python train.py --hop_length=160 --spec_augment=true --arch="wavenet" --widths=[384] --muon_scale="match_rms_adamw" --lr=0.0016 --orthogonalizer="newton_schulz_5" --cautious_weight_decay=true --batch_size=192 --epochs=93.4 --warmup_steps=3800
Rows from block 11 of a small audio frame classifier, named by matrix and row number. Rows with one number belong to one channel. Each number is 128 + 32 x the weight over its row's rms, rounded and kept within 0 to 255. All counts start at 0. Numbers have three digits each.
After each channel's rows are labels from the 100 clips, of 14976, where the channel reaches its largest size: "responds to" is what is common among them. Only what is clearly more common there than usual is listed. The data: babble in 24 made-up languages, each with its own sounds, syllables and stress or tones, from a formant synthesiser. In brackets: how many of the 100.
# filt: filter width-3 conv, dilation 2 (model.blocks.11.filt.weight, 384x384x3, each kernel summed), inputs 0-191
# gate: gate width-3 conv, dilation 2 (model.blocks.11.gate.weight, 384x384x3, each kernel summed), inputs 0-191
# out: residual pointwise conv (model.blocks.11.out.weight, 384x384x1, transposed), outputs 0-191

filt.220:093189088084132091174134127154133109111146093143120094128068106135091083106118112158127142074118105167148216170146112104118152152119098160147098123201133154137136114069085142172081157096097098110093178125096103092113109093078107118163139071129149206156163091105109103161140140169126154113117121099101087197157096109076119179066175062115138122129141120086134164097173152158128105144128117116147146152142131177102085105117143130145111058070080083136164161052192122163182084101123141118099106152120082135111128133098141130100121143107122165121143187106072140113123133105085100079
gate.220:144092134159077104177117131059108155156089152123116158176167121092124133134152121064111163090132103199162123136110145146171137154104148111095127107135102177138142138092102217104207135059094198230137108101129111160113136097145146197106085099124128130154138157134153120079158129138078160190134101126150115151178187072156110139157137095133097179167131160128091126116109107118108084119072173087105147137089125117115129128143106123171179102051160195193136129130116122123183105113085197152124078091117124107117186129112121114156104140118114117122177098090178148130179144063098201157
out.220:144138087136108159128176113146204143135126112125120113113093047156074099152173239123103142102117105150118124175159168075112180148105135127101152128114157150135135030164120107075171170112119097071123062178057108089169068155170128114123147102092138114142121163140146105114144178079104161149112119102137110151119140128110100170156100076184104156091082156171095151179110099100138163124133125112099144101180060151137132155183121125120195110172077178104161126117147133101127187146116134127068093128104068165159149157101137228097126058127087083101117121070157127127120114107122073133
responds to: prosody: no stress (64); /ɛ̃/ (59); /r/ (57); /ɹ/ (57)

filt.187:113192127147114104115166176080099053108136075133110115155169141126081035223141096101118185119073151151187116136165105094069133062170127133148166137141120110135097133144153176126149148150127142107069104176105200073087138215107137101106125144149123169134098095175153113136161125145118082126117172146120101172111180094121061133101156148134114136110140119107116126125214134176097198102212111167113157074152144161149150096104153167109163090135126131106146090106132129143136128096098125193105162169032155131110144132124170147139114110189127161055137136152090151151118119103127106149
gate.187:156129107092102201143157124059150153124151153154165153168140136101143148076188171113079140079151096155126102129082115137150065134131123160090131156103087160155087131112060140144150115142098116162139108150081165146160116081143121147096108196087080149142154182152133138190171104136094115182133190141115206175112114090167106213152159118114138131113123174142089134178088151087107138097141192126112149150129080094158116182164115228135217098111164154174113106140126120162135159127140133106096121089148134104183173139153114176160165087159113108132125104098100109121114105144110129109
out.187:106142084119163156054154143069107142116086142136099091193108095118121120092109114193167137175174120104084119139139180175139061125193153130127131116185147152129145110170133129124087077164114101083127108160070165141114215104137168195123140062073130126078144100134162134075081135110094138115143196176160107159190116170163150067086140124150107204154129100130172112094112105130186154130153156100148158098094132098150108100129176109162174125116137161148085173134082126100143113107167121095157108135126104109106121128141142102083125113066149102164123135079147104159092135181139146185
responds to: /ts/ (44); /x/ (41); /r/ (36); /ɝ/ (32)

filt.105:114081186130187148139051147155127087130132119153097122173094125092109090104182114073176159122108183132125098041157112131129118142130154149079183154088172135130129094164161092113145133152128155081113027169114152049104175146126145099169117103189106150124106135131119104138136117175118163137147091054119091175127141139132113183112147122127117085137112142140138171198105155123144116135142161125151133104164151085129126116141100104078150108099127168094106103127156122063135119077164123170134084100131133098136121097089112128189131114122182109131168158175127131043151169116128093118
gate.105:163133102124141123049106158126114187100103123144124118098131106107097148158127080135172150150111134102190176155124142147148146115119100131137096095105132146134109088086142096084130107141126121087191169131133134146038075080179178121117115133066117136052117047093103178147138171151163191117094102150118120133144113146097147051091072110123100103082163127083127131173100090130138150132142089088169105107131095112197147174093133083191113104156156111134119190118179159132128179159105077095148154137171119135124129078178121103130113128156147136165144144098091112130149158105104140110
out.105:122134101122146126137088140079134101108147125112142118107128124120134101215185129102114134166080063104134114103145098105131094132116158140170113137119130168159133160099175119146144143144141087138135157109098141198114138136088118158176176158123175114115155174132089180101082147137154133135138127125141120123168020170113151128185106075132105152140128138177056057095143120064144109095100077094095132133108183144166043122092105155141145135038119115127184159076125135031146146123136156139132057113126118154156092135096151153087097127127137115141138086141113088131093199108095148115
responds to: /ə/ (93); prosody: stress on last syllables (64); /f/ (48); /ʃ/ (44)

filt.94:100152148168140131090129150081116154159139151074134132120125086145144081114137100191188126115122129158154114109115148121193158093107121117091192097140168134147138082159146119099103097105126121088086165109152154145118189124108127150148065143102113116174154175144121152100152153106160187080132118124202141128147152081185130190124127148084169082088091126133095184137067079119143124163069141120122058126104150090116142101032160119119104108110167120076081103139204088122108091149137119114168122085106156121147232098100093122095080163136122137126170102134132106112055147177123135178
gate.94:115225105119147100111078089156136176125112117109190166157112117142163129156125133118118119082106124146159173141077111136128119126142170157125069122154119124123119080046125128124130129119109140171145149191196108148106141087136118045111171153095178139144087124161119123127057129135183134121116158134165126072132089178046168081154093098118084137160115147152123144098169119121120166083168108121117133149171148153131100181147145176084112144111093111159143135141098140168161148133073169145155121083167114129147093183134171125097131175068147159130062124126170109140153195073137106110
out.94:150111127120180143105140137216124135142134103103155067157149145124135150145125116159165134134117130157107094081121156086187084122152157144181124210136117098149189068089186090055136128131128179125103162153141098137155074112130116169162150123189170124142108077122085160149163098133196104119156125182107125079087092163081170079152102189147084155177125147154130106160176157137141149116124154151083091117135092103126164151173112180084155166185136164163110177060127145154154129130080140085079141146131146089184145123075118139122091116148124138107119129138198175161146177211160044206
responds to: /aɪ/ (80); reverberation (69); /w/ (39); /s/ (29)

filt.69:153106090085095157112188168116128078208141164131120091185136148129072099105153096106096128039092077125108004168140161103134103153204201128114132145132123082135099122082119146127134135105121083142107103082115165204167170114115102161164090129150113129094098172116128158142175123138134091144125096134130126177135130075170158126138165069153125100080063158067105104150136095160154141068108147126108111116211130104108119096117128146104119126145183211047067135169135122115120152101111131098067121100052075050122083161125120149152157087128083105140145113134166102124130129112128080073
gate.69:158129100159141124149151114105103166082198096148122180152087126093169157151050093117137180086178156117164136133107198136135116170111080114153104123121117138147163055180121146114122146107105140111144150151078106174083124123114200156131182165136153127094137108089138088158090146132102106147209193158147073150112136149131090144089146108181088151141128151090227154145116145097100130142145105089131126141166066088073136131080144146203186127161135156073142203120179154132110159161157098153178116129085183111101124100141126134103167154100175168101176139189127115102136135134148141128
out.69:104081116178159103089112076125142118125134086176164157067135168093118122116113197131119153142121169156147124126146156169154080150122102126151093092161176145144088099096097060166086120155129156064149085163128093167104193095149132052166126097175104129125108083152188132173139173101133108170122114085126164103130194144140062111160110138092119099153170134123118135140159099147175139144169155136142075111117149143078148115135090079093132152115146170108157097094171089168163110103106105168117153128131120135155148166160126070131119142112071080185134105147087150133125099124122144145
responds to: /ə/ (47)

filt.110:113091113135100082058106139164140119161156114097151132166176133052130159118170069018096145129090167121128118147167115097067175158089133141155165152058068130147125109144140084084106088151192144159184093149141168053091130171162131183185129164152195120095144136147168119072118122122122137142122151083113102172145169109106124146113055158086115221106099195137149122122115179107140159115131179114080110069109128135089128055094153185088047131148148152128098085159098158139167121104106093183127100110142147161094153128088146138168078094170087098144101151140083127238126171141119142137
gate.110:195085124141106128107124118149075090141124182125109130171131112124132086129140125162123170096128136107144156142108099150103151150178092116120082098188186153149089146136067168147178126096127118138112170164158086161167153138140139152105144130089083193158110121176100122151156168134150078071142076143106151140144154096131137091099160080096174145138147098137127124135119130151129084135102077136120074125159118113199166129132103196130085180118185086094170145195147183151083166216171136117112168105126136162139185087110126166142195116144148082091126134070173133122138138141110117099
out.110:079155161117106095166147092097109168215116108171112196126153173148102151120144101061131107130116109163100140186085101186152119128161149105064129102142047147141085114142163153176101169125154116063156152121110148136083151114061107101141138137157138109083093060118142085111137117131121127181127123098158111138134117089156143123141119124143117171041145122123124137134224102107129175123082080073114074122130140158098133153158126099067152177084140150187094134109138150092096086111099079177161117145160157106070101139185111065126153082131119136082184150147134152135119167094169185109
responds to: /r/ (94); /ʔ/ (31)

filt.277:127139108104158153169170063124125095081112132136129119156152119149100098119092179139074163141130077061136131066151116134138108134144115100077169133140072155187137143130110102080098147123104049141125151097160144069087098142137127077120128164179047132119126128128159093089148129151117079114079151151053123142115123091119107092175162147089082168030133124091162198144094180136128114205166079136139157081116113099126102177116127069096049127133170173137090176069143150153184128048105179123096091124141077120112090172127165115097088108098126104143192161161119204105154099123100079167
gate.277:097123093119090133100109154182115102170100122193159134127142137104149103110190146135126113144156044093173134140057077111129112122126143103137085111163084172104085163057109120147167171123082082139063125143083101136189127084115096136098121102089122088141123128119110148171124091144124139089129114149184117136145110170146121096158144181142109119068116192157124126094075143097147092209132150101163116124113086159158149149173051116124136235110137102171154143106171038126082107069151145127142127114159133114127144151093114153178108147133118143135135125116072111134104143117184121076
out.277:158112098103082208132111156103146142099186124094141135139093123062130056111089118181084128144133094126077160052193129176118100156172152144116124123163145163114159100177101116076140090124088117139085108142177109202122147126161120071139105154141086163171096076106220176089152195136128168126137136135101124140158099134112119196031139133161171134127157122109124122085052139183128165111145157095112135132130127142123095139102120181144116121141119194122155093138158073136125090165085111184112140149117157078100098127091121085118177164102146130156159107110163099098097118113113138124
responds to: /dʒ/ (44)

filt.270:166139101149120160127140122129116157139163125154119175130127115114158183073145203170120078120184133148130113122183173134100115136105179120088106193108089075154155151151172096123060121104122143149128076125101149102086099127154207127134157150114163155101189151097165172151170122142158079140151169143174079135150108156149077156170117103215122082126109130134130099086064113060143139103120164119068151137096090115150130095138134166106143145180186147148178096143180100140154149111141105168088178158155149151135110186099146126108156148101111123104102147148125105079149174133156062133
gate.270:178085099169153137153135094135177153121161171127069132158088094078170071103120140110107099114112205127131087118103158127122167109142153140112125168153136199111110100128120079119101142156174122144137105096133132128024118132097140092075142118135129115214071161140110118133116134149162134163090064144143199165102150123132178141102098092133158147084122121127170102156059127147176105156077118157118095107203156095209157132165126111118133072094150149127151099160189122102109110095091159147119159089086163109166157123139121137187096149138142109163122098110092132118078132095171137173
out.270:134170137137133141105139074111138120138128147074132097123105097126082105112148096128089176129119129134164179145114148172159155121200097132200095119153126100182119085054111104168086155139159125081144073124135194139167128160177132078139142134146138125157129115187097104149144136141151098160163114125133074080075104045182105129151148149090139154155154176092104092144143139069145123127132089180151096142165140155105155108137104152112126089119137103179122134079175128122150121168141151106084137168127187096122104110091136093145110168133101120069130145128182083083087067104166203148
responds to: /p/ (46); /k/ (42); /e/ (35)

filt.234:127177083108138091130115151096117127106126139101048121135138167125129040169137151075129111085189083196131158052121175114128155127129125145095116111152143172181109157097175137133112156211066105081151143149046132105108118152161119100092171161109106133193154060171157105119091097125164208130122091178109149145136132117074142131094115114083100145121128184142159123137189086109185115158162059128100128101110154137122060158121164126163106097099116102098125144124137165188166136170090114129065150105191150108151133143082191123105150126165138103124042143101138052149099093138066164141
gate.234:120110125191105068117185083181095127128150124077111141109144131101149081083113110136102131186099125115169135136101147112124088175066166115122152149131129157117125068114109068095087102128194108158089109108162058142060102127099135146093141142101136110100145128110131125160083145130008142187085146081190155139128135185149132163194157171192090110136132162149153098179148103115132162176126136142119130144167104078155096115100147150166134129097201163147127117124138099134150109124134195165144168145123135110158131137173148130098112118104126138145131111169051172154071141098155116095
out.234:142154080130050153091140170150089134090105151051101136136127112135090167144197109172109154099064122148110114130075120122113151112179108160088128101132158104155130151099141155104163132088099085119144125163150138068089160153161141164130103102154140104122125094080146126139189122107132142121183179115124082134142147139114113125135112122117172118103162110109121097169196224103080064083057154120128071136134070131114134104142159090131148108148144105195137136127144072127136114149101213126182107179144070152106062091168150185103178109053141108072119172094095111133136142117134151116
responds to: /ts/ (65); /ʒ/ (59); /p/ (53); /e/ (44)

filt.284:147084140157120116128172122096172121123100151169137091156093128126143129111064130097140115068126087051112110123066177077087215141147109121162099160106137088163127123116127116113148123165097168139068139143177095144140169132095201200099097060142092148125133135146146137115091103146111131131114027181120096103056081138145118150122155174139172136143139116129133134133105152177122093100088120176144144134120087125117207160068089122154102144156114137149130127147140118149117118100121120140173132089146104124101148160153109085135138107122097080172162171105161144172102153136142161090
gate.284:115100096130066096076163095149141074086094040128163128180101176102066122132167094120163109097152114141162155123082134141121130126153093119143129098097099127109128116147136106139127156063139144163166145142057101113165092123125095107162149073112135119160135104153147122113138110139102151081159164116142106147104154130159114082086190129120130084215088083165144112098154141097131096118154121103124166204123133143162104148147128086121134109059105172123194092127129103107164129082110111136080146123105123167119155136151079165145080133132101108141141176187137192149101050127168135097
out.284:089133119095111090122112117110106096104075100104146140123150178128144117099126117146104084104196188179086144125119109092142114094131123102124078116162127139122122199166129155131121130185129153082119136159110121101138166097115142147184168076158106108112120159178103107141158103120095115099119181157164131156046116137160142138107118117126094128052143073158088154172096147119102112130188101074136173113082064118116116196081134155125157101141142117163161163163132115088109146076181068128077147185126079117068129193070213100154152178169172128123093132187216148114120109130103110100
responds to: reverberation (79); prosody: stress on first syllables (73); /aʊ/ (62); /ɑ̃/ (50)

filt.176:167118184060080132101118169112122159142086084130153152120137103192174183137157123172160101161168130107148131153156071144073133094148143143131125061154171122125116141160120141159108133150116107144116086109151121142097119140114167098131140089084081105154125151102113154093098142083189123125105117134120085186148123112142133151101111122072156120164163119107097208174112164130093126111170110114197163138104115203102070129178094145166099090144143086142104083084125080107171098132096148134122097105166122138125118179108170145112169154119200130119046116133109124149191102106082097098
gate.176:213166120154113163097176116122122112145104149141094152126208100111121153094160037162157177119061143148108110079169139080151093114253140103135137115121125151111154157116143144156135179200125126154081163141158132175099139137134139111071114143141109163164142137155117156129127160142128154173088107125203134116142196118109115121142133128123165168124135101106096119091074123159135167162138079100160080135123089104162126197079150107190103133128125146095108123120133103181116131156124078147137090135143133108168111114111092100064166118089092164139126116142108107166151132134077138189
out.176:137099082138107097133074149198140164188099089140090153103112103088110113146112112133195135160120193179149201135114073135123139116112135193167123159147089142144078079178159159160146130154130175103148108115124176125126121104073085162141118110132079128117119036098138103110121153117112119141137114154085135118102054147172139113181137151168128169129175117111131099127159109172162092125189159183132095175116125174118091113143102170157132176133140185140113122097111150191083136144122143165088020134223100075109115110124160156133104148150146127166136144162051161184201139096142160102
responds to: /y/ (59); /x/ (55); /ɔɪ/ (34)

filt.24:126147160132096084151138107112107197103126137117083072106166105136102135127154116122129132135109114135180150108115076125134144154150099126109073133136121158146152091116100120129120106128180129181135133164174192134087111104168129129178056163124100122115058124166131106131155148123108122145138125115125101166106124127199137141149094076190048149148118137117188106143094180140111142053136057135131090166100139143129079102141097178130102135111105131114118105149164129175090176164184123098143149108077108115096120151094163086132141147131118074154176149159147111070095159118159193146
gate.24:075093130133100108150176113153076127144084054080141108124115102083182145139162127113093129121146106139091167127160151130053116140194082147075157087117126161114115132157093127139098082142129096125101143105108140107163131134159105161104123116087114099123111163170151084088178135114059119063179150136139118133144160153100147076136148147194107094117144127134155114157068198109089184140156148133122096054114143122125104125127115158034115181052158174160137110085121127155134080136163139152115166118119122106136121145102174173102101107125115101089176163192161139127068104135169108094
out.24:181151074183148136155138121137130122120125099132097053106217072070104117067071086124128169171127163081109131134140167133146138099116115122120145147139130142148072146187076125098131108130110138163050104056100171135130155129140110067134113165124180130122103142117134141134162113105115129141135140138178119096133157112110124154164135127055144183101065106120094110141147142089146117117114147157104123152078133174121205115138229147125147122159115115106120114127087135122097142141164124124129104125127188083157209122123145114128112105090146100170103224150158105115139118114104124090
responds to: /r/ (45); /z/ (37); /ɑ/ (36); /ǃ/ (31)

filt.22:104121114111116116117094191132153121113101153128092138057101153087084119158179128119166152156096084157135108086175148106118153135113099110137161066117080155139147150115083159105106111064105127153083148092136167106121140134157084121091124105088149106100140194126070135116120138202133162073133067125105064113138112105109097056100105050151107149145112141150126128133117129106123208201140122141088071125113159186131125160160105154100175116110116048115128146130157065131145096072180169141123126129111067071111184172119114132115183122124103151124168110137179094144146118087216156119
gate.22:132105169086114137080152164162078105140131133131066120074157147101080101116200114095114150153081134108135134119107151113098055151181137133069145103093113119190153130136091132113101109152078101150105166099133162180121153111158132130111068132113191080158017133139130135077169131146096144117116086126105128124144151131114116047098130081196146138129116143181164150124126128147174135158127108155110105089100113155176154172160188155108134134144134111145181085181187142190154146140166136087194096081084135126143098193104096155106194143120157138141112106137161127158110175092129134123
out.22:226133149068119133117114192103112115141119136121122141136104086097184158147137096107144085160118162121117129153174088152158113136134148101096170146129060170130105152101186187128143129132149049174082097136131114127147162130143184094140118153083129138116124115157107105123149080109109086129153124166134144197182122147124132118122160121107186146131118071102098079109125133121129093183133098159074136113107083116128125182159144119107105158136118092178096165084178107094137114126143105155118062079132124140115101211136132102135209121148105185126132149203130135066105229119115142116
responds to: /ǃ/ (72); /y/ (50); /k˭/ (36)

filt.20:112138105129068153063048179126123108133067137200167127158103226132110118066120109134130145108144135140119081114148137121117206099163170114117172112095167089137138142172216080102132082149128075105145061124214103147127155109126094173102126111127080075113109143084126141107095109176143133065156110141184146093134151100097145185150154115129119100159160115122101114094119131097104162116081115122078098130185100111111143116045184118142111151103107116129121125146126102211086091086107119060137177189186143140151149139135167104100115114079140192132128057104133131140157137201143132101
gate.20:127153191098138083132118123164164165107147073162129101146130076149142131088138088113122137170139143102108104110184132140122129153132138118110090148090090170134170086084094123154092161147135083188133059097062084172075119146105163060144132160111179146145058110220183096116130207168147174071147141130073156138147165131104083032145135052131104133130135135179144167151134148182129121076137172132199130075145136178146100132106127119115192173148139120159123157097111114153133130175179123112153120095188177196113167098162189098112132137145163124120162136080075126131094190143124145106
out.20:129137087141105103168172107131122127141165086127104107107130144158146183142117133083154098121173123154156125120142114150161150122121170121141101115196139123161140133189170118164090130145124180111095159096191145110121119067109136125140064139107127139116173120088163141083163100072200141180097109025058143106145113087144163106161140129197107140135121075087163207236119129127130101135143077152135147130135125126183109162150113136132141053090106116136137099114114157144158106138091169163094165112126168106093130147111101095146129150128108107166084117118117115129123150178159126160
responds to: prosody: no stress (52); /a/ (31)

filt.106:132165192161157146126027154119077079108118172122146110134127159148125096116102125160165112092077118140136185171141128093141154193132088110141164099158108107120100144115151147114126151140146155109171115107126080167146172105126142105077109067149180208160124160176055163130143144154137136141130147147134178100113100179091115126079100107156093150157129120135129128120157147122109145175103106148092151177168125189090117142114099156105093134112147066149127100117095145102105139162147122075112157117092131127109072161128077093124096183093132108093075047126096152182144112115149184204
gate.106:140199142143141109125077066093101114136107106133108148145110100190126145094145075173128098116078133083138128137146176081186101170211123108075073149119149064168132208129079143102132172132139172137133119153110120190162115142155191103099118128130200128195128090110101150138100144117080115150147172169169158158129100059164107154101123091196130103107134130081163124117118121142130118098108117156172142130114106141103120109143091116133114086129104166123129113117163098151095148155132130088168170092184076109132139132165164134123164166134153239102127163099150140100122162106121210148
out.106:145125160147157106133166128101119115143120132096114110102094118142203197159140108160086159115174061083153136146118156161138162119102115161132120075111135170135162128164103111118146073155110113108132165104189095121065131172163071112192124122155179175123125110086152101206068116199166146129140130134094123120136145132165159145138140111101157063114126105109144197134139238066145207138159093098168171140119108122142053083096130159094159109133149139134125135197161127093161113081147133125135148131153129134214121175147120159155142130087143130196213139120138162134156122087099062098
responds to: /x/ (40); /k˭/ (37); /f/ (28)

filt.61:143104091138076119108136136147127082136153170133111114082108112085098124123147148100091192068082088148171130097121127122158116106099100138154189097140098183118121107108122087060184121111054102152129146132130128139059136118113140126173091133168124136100115179132143153128146133150113127082135128114115109051076194128153145088157134148192155171167068125089148131155143116207111140154082135124116094137086142153150130056138166102088091097127087089149138135132188089111100130125120128112161039139099120144144155135077110093155106122131157141161086148120116186074124120109145108162
gate.61:072169140139144133117126159093142082133151145117115088105177163107183162141146107188129093162166128136138095093156185132111159144161156138106096139098119133170161191116069135144065128071145144116063140124150184172144115151137117078104104098103092108206131156113157163157121161120121129117147086142117116109152108148070157129107128122161115134126125152152139134164111099154150101171139159136148112066169138150122078121125117117130099145126129148180107164124071143208195103080061111185150174154114146064183121187086172203094123159093121116148118196107158105164077209054140135131
out.61:137133125086151079130147112170101173163107154147111089091089109167127141154122093108109082101095098178153085120107105054122043081145156131099069163115140094134124120104138165153133132106083095177086158153154128113106098139142144115178100155165125131119074094076148066116131157141094139187119123128168154131119188165055103110108107146102121138079109095183161106148205095162124031145168145078153186094116126127107170146119112185119148066114147152101180131146104121122110091105112130160129143142131124139142098095161113117113145066104142121141120136142132157148128105094134164134
responds to: /y/ (87); /ç/ (66); /ɔɪ/ (52); /ɣ/ (34)

filt.360:093112071125109110065150122143097127153144161076096066146088079209164149179111048049152140116123179130139154110172114084086144100127136143137146127155125146124108144103172153088169134159156132081181108128145130094125192149180131131139211145171106133116075131108119101125168090138067055084168166122093048055162104153142133164133113157143155155189105151086162148118120094127157100120184141142118127104079174117140173146156085153143116145125138171055069131163167095119105193104111138219170140103126135131105122125139129140112135111128202168104143144098141144168157145133141134146
gate.360:108159123128136170124134159118139139104127078133121187153077085100079158155145184169114102107167140136133121113160135139164162127083144172067114106102092189153137127212088140128171133101094155147087115080118126125137092175188100110103145122110110105148151174090132169181071160057186096087147154150162133105198115156076150064128128119114172073170139162135177147101104124141130178158076117148150184141155086088171040080095148151129190127185121122111118146123165115115116090153170138129104084079075092150139117156144077186121183151140090055145175123114141159085134071157118140136
out.360:161178107119100152080153133122132153109133132170164091117072109100069130137078114134118156152081118109078120114138080153134117209168142200120096100146148166095108084098121153125093136143044105086179131100092128142111116119110147096066094080131147145112145129175139123078161159115137124170098106124067128118147128157066088074109104094085092136134156108189178100132104078096108127165131116128176165180124101110091121114098114126175112113092125180103113132169094128148102126145096127161128178115114096116111109090120158155142088087123130138159171145148181162128075131185132169106
responds to: /ǃ/ (31)

filt.359:146145086069131093168124121139141167051072149141166082114108149128132111148150112138184141167153137148155109116092068134101171124181199086116200166159153081118147135121181120104149134161130106170124118096142163127149103132093195148167144112093125158126152092175124130138108163174163159147144131216171104130122086157193189134130126126130138119163152138130026118125143115105081132102143130095110175148120166164168190113129123190146131116104114114155097149154142112055170148096143092083150107112097105124147165120110151120224139192229163171076120140088124153144159152119111148138
gate.359:083107092118100101114108162124131102114184172172129120094147075084181124115169141192106073115122144124188120110155169129122094110131130139120144109176140121150085172123066146123044103121171135126130130184099205108155102166199146153122173127079125078184153142106128133093117116169053124166176101090103125131211058112085102167132136124100118126108182129165147118132162162088150088147096104108094127087117136127172181174170145088143161148151169129165183138068154145159091113119110138113101147112153111137178091127164097166102144182109109126146139135138123136165128154195125140141
out.359:149171090169167148152073123084094077159182048121157133120103090099179159133118100089144103129085090161113170084123074122097127098138138059115113172131148118151142118112136084174117142124073141111193104156173135123123087168151156098114120168081155134124119167014196141096130073166119163109138121098160098085163128125078101106125103101204059107109102175121198137119078185163098105136080124140088106154166142134120143093130103177105155147087126156158090080131117129134088116172104078097080105098122159130134110107135131080076105211092137092148153083097119078102183148127118106159
responds to: /x/ (73); /ə/ (45); /u/ (33); /oʊ/ (31)

filt.109:160071074133122094108126134135126095170131067126106121111106134173128158134118144138131117137196140100111159123127150143131133114128112119131122152112174108116153133117138031120098095139124099132100145154078111106106154146113139112092095096111092139067159190152086193205090198161124160162094151041157163122131131149175115105089160122168123087154160127176135106095103070124145151119073140181132148103189145148115096125051170156115130145134119175132048186142130140115150150167114167176133152083113130113153123164103140139089147083142115108170091132148089104081089183100091106136
gate.109:181121062130074108131118137111123080122118124115094124187147132058167113126137124062141127124149127118125156097137127080127155154048134146121134149087127155132109119120067124143106181162120143132089134113095136136027074144153152087158184130143081163144151134129136131142051118164094115136165099115134167120119158160104115187152057121233157075070175086147107153107108153138137115142126159122115154096126103172150139125098141143128150110189126092105153172092233150171048118163093151115145107081129101234122130095143110110186190120140074156189175122087125126146093119124138171077
out.109:151072166109182136057118156144147138205135169116144120115130187106114129101131095115095092168084187104113084118189106140108131112099142106164108140165141074100110133122095085124154130126134099247117091167142134116098122142154158195127160078112144138128178161130151116144118109150116175126147109100087171139123211160050107156185128130132131152157122136142091188114147165151096105122131126128185139176138152101121176165143107186139125129114181141129098135079099199101089113126106166149078121156127128213116165107122151173173111168081096137147124068161114122151166165068144123146
responds to: /tʃ/ (57); /dʒ/ (46); /ɛ̃/ (38)

filt.59:157173145145149126131147132128167098184143061082082125103156096159079084131121089039177130080186081131132124141109124107123113111147127130111079179117124093131130066162153115132143178152055172163059056101142106086089168131105075186163104141133125138109105148142135161157208140049121125145095129156132084130122180177117141165099093122091142151104121162083105112135150094139139109211114092207122108121134130175140096110092134216100042156129151127150146171100135159100165158118191134157138139101096132154130104142145100064185095073131069120125147186089153159138086217126153180136
gate.59:101207177132098112064119110157161138097131124136092057116170097098135130097141085167075154126152148172139126096137111127112154139109164114139145104175077111155139143141079161084155143097149108152077075107126115124149128078122125192123158125131115082186122098117147140073164148188078099101147036091112129110146133109100122170127134138055183148152158115101126143093147162080188112106106159107207130094099146083133147115127138111125152136129167172158146128166126075220124075107121147127117148117179126107102128079086156119057168130116107149131178102113112108118124112129161107111
out.59:147130074199099109094141109111103186077123123157122181177144112100174179116010138159080160136133110131124135195083150132132112176160071125123180152081125086142102135100159171142110081105128142088117103131138142138115147156087152111158124125132118167146147115133129135108165199110113110151113058183166126076146116119128133154125131119111112077066107093090158124138087113089095133085084157096075148131089162145191180123145130130092203112134103086120085112125079113123166090121133124103175098205066129109118157125082134155159158108155105131158075103109170115087125079169103142191
responds to: /x/ (78)

filt.132:145111064133167109152123113143110164113146134119066127111133115077166090196153108128166159150148183109110062150148076103117091202085093098122121089114125108096149113123096125155179147163111179121105147154138130139066131112184135117175169185085142127091100127120090123168120111090239179149153151186162134103110109103084168111130071076188098139103143184141172181120061082131104067135174084177163085193134091138176097187131167140112100188144115075141162166149105147081159138116107155139147137083170106147097116120175126125133202161153121100108109135177167159172127104116125153062
gate.132:148133131143102102143192114163119130101093153069118179129119100116112148096142171130143117198099077070154182092147116134174140093131116079125126125094080154102145140146119121113131118128091136159163132089208159166059116070111161089086113139082128068195127056086148100139103164120109108155176167155120142108151088248133159117117131107190122108123133114143154103116165104159108120158145109100156134117162117099131110113134145125133146092146145140113154176110187080101090082133143119202076133143081113167115113095160119164118138132112068158146162207089129179118107079077160167158
out.132:142121063131147101119159116078111124129137129098139099137140117069156153132179145171159130126104121120096187176139156159072185134107171134137122078160092145137113078098125095131163142082116182186140121150174094148118136133088137153155160131093130146132130186084164116100082097120103151145095164093141127128091162137166162083075125096108123150090131080107104103156134131146128110117092089149181153171142115154114124147123064175113140100109089166147117193135062157106092195103124116107107132151145197117132098072143150082207066136076146091159083186103139166189129104138102156127
responds to: /tʃ/ (60); /ɑ/ (52); /ɑ̃/ (39)

filt.309:156090178074156134143090120158146128152102141083085098095123138127157100116162150148093085108107113185094107162110156227124148132125108158123103162083102078157139158144101099104135154091138171091126119148092126141146131134098140170153062221137156149129128100139141093096113143128087145140178114125149126129131137114111108114133116104123147123155109113193147097154119140098100161114146170158063142143144138144111038134175103163114104103053117139116092131154091091160150130163138096106150180054135156156156097156169115121113185167095116128088110148069096079147130106195147098088
gate.309:100109154117092098076118151087127137127155111098125158160088058070109142146164122093103162144102111094160151164099154103137148174125099114030070107055153080121125117132123153124136062131086171110144114165107134153085191090162085165133072153111118114153086148119129119137160147127105193129082101147136089046121105140091085112093110158149130141119175148120170100202171163199151106092098133091104110153128079143156115133114156140054119086179195155150154189148175089118167096156206151136167127074126161096077149102098080168230083095162140133134147106139149154118117139122178167152
out.309:090127172144105186126100165093085192113140135150133158089125149104086152098125079124102126104142128075138127159068126163117162154092111098149143100129191044184147125129112175100124088163139105117092102107154053169079154208115207162161126090184164132095135075104091106101188121107158118110148152127097092116163135110104132134131039167139135119159155139128084091137094115097097106132198047158169142091091165145112086100116166131148141165131159106088098144127150167123132154163157167180087088151104146121122101139109152118156112070108110114078192049111170165108131106147103128193
responds to: /ɹ/ (90); /ɛ̃/ (48); /ɪ/ (34)